A small image embedding model, trained from scratch.
Model: 6.09M parameters, 24-pixel images.
Rows from block 9 of a small image embedding model, named by matrix and row number. Rows with one number belong to one channel. Each number is 128 + 24 x the weight over its row's rms, rounded and kept within 0 to 255. All counts start at 0. Numbers have three digits each.
After each channel's rows are labels from the 100 images, of 14976, where the channel reaches its highest value: "strongest on" is what is common among them. Only what is clearly more common there than usual is listed. The data: larger renderings of crowded toy scenes. In brackets: how many of the 100.
# c3: 3x3 conv, stride 2 (model.blocks.9.c3.weight, 384x192x3x3, each kernel summed), inputs 0-191
# c1: pointwise conv, stride 2 (model.blocks.9.c1.weight, 384x192x1x1), inputs 0-191

c3.89:117141162153128158140120124151131126159149147110150165140151129132127163115138152124111129115135147119132052125159159144139111168109109067138151119117128118128073119123151145129109108169148114125117161134108123117096123125127139066166136127141121096137146120140099072149147152100107168146150150089117153144155129133131153132150066143120151146064137163153137147116160163137056115146136150155138132151149145130117052135150094119135147154125144133121150133136125145119114157161148118066112172170113127128130133143076145146114118138113167159128165129130119114145131138129156144126
c1.89:127156138147143125129151091115138141158118145083147145130107108131110115176133126147121157125148108129145049136136121132145112110155137019134140123113126139129099145131151119139119124141144107105131166101135116140112116113124141072137127108136150113137136136141116072126124161127139133125121145118131110141147118152148141120108045130140137111064130141117139144135130142139025099141128149120115127143122154161140057136158120129164120143119143119140132146116117129149119135115147131034111158116129165135138138137072143158113129141135127107114132110123120105148118125155132156122
strongest on: count: six (82); snowman (32)

c3.209:139139096140100101148187153129148097135147126137102112077091135090107120110102124121075096114123089146094097102114122103138106122123114109098150063133095089102097132088102109121115105123152132123051127108155130097091091137130141108124133078121110105119118110141138104148063124105109144115116112112117101150122135139120139117103108153127135121087154112114116113117079089140114086076100112110090166118113131150112109075136101101132100129084111106110105168129135124123103135114140126132125120107111157112124114149106107176120129119140100129086122090089110154125138119124115115126
c1.209:130115123154044118133131163143154125162117155121121133111139116081124115140150140143122114118158118131125100073125125092127131130116114093097152112134092107122067159095095141105126124143150159113099096104096131112036118115094141057142121131128141061126130103158130125125128114118114144146107114104135111163128137154116111142109072123113130130075154122130132127137117154118113079104145110116111137127128136093130069126125090122109149141118098119083131147174154139154100140111120119136162138123103123125107097131080094110126127151129123139136131141079110130105148113166101123121
strongest on: count: six (78)

c3.323:115119072116139063111181123139126091135177161158146150093143091100136111080142101115119113153122124122126115140080086118137109106122107128114130143178100113128134102143134123123124060106143135170106127137115184126099134145096159118131146128157151148144121061131161101105104097098088133103079135138086090123090153108111148165115128127146113141127147128096114128136119116122137084085125130122113127150135127144133120136137097165100121130135136138141141140146115116122109149093130141133096110104144158113083088115134133122141152130101092153087064114113103148120112110127107088119
c1.323:127154137168095104128118147140143143188142159144121130166124084136113141097147160106120117129157135065129072103129125160126133125118125099127164123124128124128122148104155122118134098130140136127133118118083126053093140147116122086173159091130098129096154109153111076134106087135111150148143165103115122126117117161086184139135097129132123151126138111118137154148106125106119124166120110129093119168123111167138091116093083149087162130092131136083081103140115135114123140125123128115142140123117148115124078101110101155150135151111147128147102107072121154154145162141140168141
strongest on: count: five (41)

c3.197:100116105087115112099125177103130102101112115155089128099097089099108139083091104113094096103110080102130145127142125096098098138111104143099139090087119112124120078096113083115119106124106153100095117102120072118151084112122136154124142108129102126115122116129115132125087148145107143080127130137112116110137101112111125083123145145100129076143089158094105107101093101138162121142101096123081142102120097131098149104123132119134087086111102106126122139121152097110090110126132093153105131103091150109118102132132128152093110095107091115104125103128153125119100151106113127086
c1.197:142089108119096128109096159130156093129091121139091141111157121160105157086122125135104088082139106107153118102143107070098113151112103112108143111107097093138086103110093115079124092129122141112121108104111084102124133120143160126150179106144097098107126112162113112094114142123098145110108158117111068166129119114102143109078108116126129076116121137119065142116101145132128128118124109159125096118123090115111117140078101095127117129148087148140108160139165122126088157126121073127112125145093132115120108153096113125137122145101087120117144135109133127094105149133118089097
strongest on: light from behind the scene (54)

c3.161:095095093091117112118138162109130100113142113165146112101091136092119103084123091074128119127119096142108151147102128095105092122073104158091128125134107125123151094118113110117056071105116155133122132074090118088141106122136123155113122099137115152148101095123099125125093101123086134105123127144100118133104124083084114127099156132122133124155122117096117112094105091117167136095099125091121127107145130108082148100144115122134119099114089098109110120135107132149121110106134091159106109111127155120103107113147110147076111104101085126114088113127128148110113114148127142077
c1.161:139049122073125128115134104113145092114153086127145119084117128115153124123142090054111130140163125124120119147129130079065112137110131121099145136127100135127135082135132105116095113098108115148127156103127125094110089132138098128091110113129117131121087120142108126123126117102125120082142110127136124133122116069105127137088121140121137130124128111097061136097115118140130126115068115111135109112159118083081117139125098125130113103105101150125122119109119113132135089115096131123122122100133143108133099121132135108106139087124063147095092105134112152036119126136151120098
strongest on: light from the left (50)

c3.357:078128139133095136151131131102134114122118124151129165141125096162089131066096134116087089101086105085120109086150124143143093117087059106105163108122116107134102074091176101117093094132130143093126116122120121114102110088110134100163148123115074099130128106145095093150124135130089148127177123095112111112139121141102129109141085165102126150107127121161120103087127143117113121142144130129088129128120122113092088136122128124138164115108117113127083137123128153088101160130152108112098135150119121145120133111097133151072110120094163161117132125101163118123107144141146130099
c1.357:099116187118116141146127117135129101121151122143152151125113100133106145109100113121076135080172108132130118122144173129115092146099075125127157089107120113081119085091153129132107110135139107118142152084100090127130089109130104128151111090104096099105123107138112111154128144144126125117175151116107177120155094128120143122109121137110142156125110147139123133090111153143121128147085122145098125152166161098081111115122087109142146122095131117072140122132132133149091120130149124137085137123075101075127135116109132127083080116153143173109169090119130104130092118149175111101
strongest on: count: six (74)

c3.291:109103081104117110133110157082116117082091089164088116100080121092113129096080109132115111104094091116113174124125123094088121131131112172107132115098147126125147108107096093126140111121096118099114128118141091128166107112128112165096114109099138135102092135126146156121086127127132102098115094143114123120128100098118097083113167148125101097175106128090102112121104097111179133112105105115095124095138106128111174121107124118137087085117099107112111120111116102137116102121095098169137116091104136090140093120147111139114135098128086107107115102125125114102106117099105135107
c1.291:105088087094121122122087138133125076113113102132071124106147116130101132082114120058129130110093104098125149125111115102073123123109097152128122118121133111138123072070112089130108086105094139114153091132125094117144140123115127133104164116116120135102142099105126121151096109145116125101094093115087096143107109064102115122111130125136090108172106096100049112129093113129155119143136106129114101134106122081117144144103121117126104109139080132110100147124123135123125159123117060148118112143106121100122099115145129128129119110138086149128119112121124132116128126099090102113
strongest on: count: two (71)

c3.252:108096110091131128142088157102120130096108128172143144095093125104149105143088089128131120098152080137105156134139148098102112120114135161084106107079149128149143106146108139113105128120090143119125153079094081111172095104153125176110106113094114141140095129122107138109089112159107112097123126157111114109145104097092120098124152124083130121148095151120125125102131117135156171146115130077129125104128127139081153092140138091112116082104084096111119106113112147119098098087131097149126161136093121125109085092138134130097125109096098119128145111123124113102099107135123133075
c1.252:138074136077119137149064135139169115100139125131155147091144147144157145142091092095113136088122093112146128110152148085097113136114126128146112108062139126154125070133114133118106111138092086101102139111096102129139128064172159174110157114120107140154106120143118125117109110142115100122110128141087113150112127068120095131107123099105132137134103146140079152105150126150125116143130158130151101128120153106100133136141133100159140103155099153154113162102121164108115121116139099123122130138091105160143121096124127111136171118095092137124156118129125141080110156087128096090
strongest on: light from behind the scene (63)

c3.369:103121103109125131135129163102119124102116107163111111102083124096103121113071135133130115064095105110115175123143130105086113134134109159121145054053161084127123106114102118121129118138088141111097122126110069138166117124112134159121102098107107136126108142138131154115107140147118129126126119139121133106147087113137124053123151120111132082153088135099118105133116108104164132154104117110104137109138097145126167124117155108148097091104119110143117132090134082140111089123120112152136121094058108073104102112147115129124123118114115106122121133139123080121108131126135153116
c1.369:117096100106102138131131141139141109120157130153071107114150091137111119085124136090153118085091126085148164091132141111104103119119102160102139082086172059125120121131100118083118111117119152097114112154126102095169122125159123159120148113124088130077129115123119143132108108151118140106128115142113129118136115104111129129115145143108123139155112129137087089122076112145168154156139083111076101139117129096122158139126123087117117134143087120094098153131135123141140156109136117163124102126098121100092109145146053112125122127121119138134136084108135085124076128080124123105
strongest on: count: two (79)

c3.211:113093112079111118120123164114131096105109147145155149110124145126129106141111091117119119078156091141127156116141123110087112109090123167114131118069151111141141101141116136090093121105099148117133140093106085098181100099165147160114130101114118133163107108115105145126106115172097138106139132134103129090123094099075115119132168113092130116152095153115100138097134129123168160144108140090158129112146137125071163112108144097118133090116101105133093113095120128133132099094145101163110143117066120133091109111142136125091139129077107117124138129134146125119087133139142137070
c1.211:120059127065129148101082133097159105098113084118139128085159147138147133156093078121130122084143111119156135114142132075058124146115139134138125115048123116139138090133098142119096110128103116084128135096115077110144112133159140140101138101114129139144102120141137135138121115141128131125124085135089123091117138074092109116121135138127146126137112145142058150133133125106132126136138131117162101110142142103097133138115129137094142088154116145150133157093110130110140113105123081127138113129067101138120120125135142115108144105103092118105142137133125131083090145114145150081
strongest on: light from behind the scene (59); count: two (59)

c3.311:070132128126124171142132126121126104125124141123140148133161139140106135079140163134088135149101147154137100144149140129143117150107035135152121134136122120125118095104147154133089065185147158110106150121144118125098127119148128095135132108155120128166117136118123084139127150115094166140144141101076151162164166092107157143159126155126129141142161138175120104104122173153131099135164144147108145124180151151127106139161152163165155125123143103130140147160091166112134162146138107117107147165139125144148169158143169147113110137128164152114130179125110168112130126139142128131
c1.311:105115141103145146175133115119139137113161133124188167118122165151122141063119122111124160133100127156143094155168127138110126153106086105134155141131156158107139103140179154142092093142142159130147171096189113118094102078146119097136107141131138114133134154116127080111159163098145145139137145152098148153163170101135094129129126150110172124121138150156123115101125167133097137140137131137159141086181101141110106161153144128144145148134159146119123142132123131102139130137150116083112137158133133133138129114107171117126104144110132163091134145140110128133086117168203114107
strongest on: count: six (47)

c3.130:152116090121125074124128140121085149097122130155101105103119121109130086129116095128149110120126115084111179111090108101117120083139145176100117113136129110132155124123090136124122143093113139131106094109102131129175127124100131171106105124140132141137125101096142159096087114145128116099108113154145091111102102121100124132111162096128118107164114104088127133130114097090171150107064109093145126125095095117130175104084136122125078120115092121117097112117114102100120107074111151162143107093125113107110096087159087100137115111098098103122104111111115114116125101100090110138
c1.130:147184153163128141149136117129099160157168151136100111173126151105130103111113155128173125123120175111085144132117170192158116125137167150133124148162131108165138134110151156102095150151167135134133101132082154116156164145137093141156116147121127133121163153152135125105104131190130125141112151142149155141141128168130150113167144113136126138146107107131145130151136141100145153148127123105162111140106121154176146103108131106159120151124169123111105114107134126075104167129148162143152138133157120077088111098152111137153122149092154132145154128133127089182151119131094093168
strongest on: count: three (42)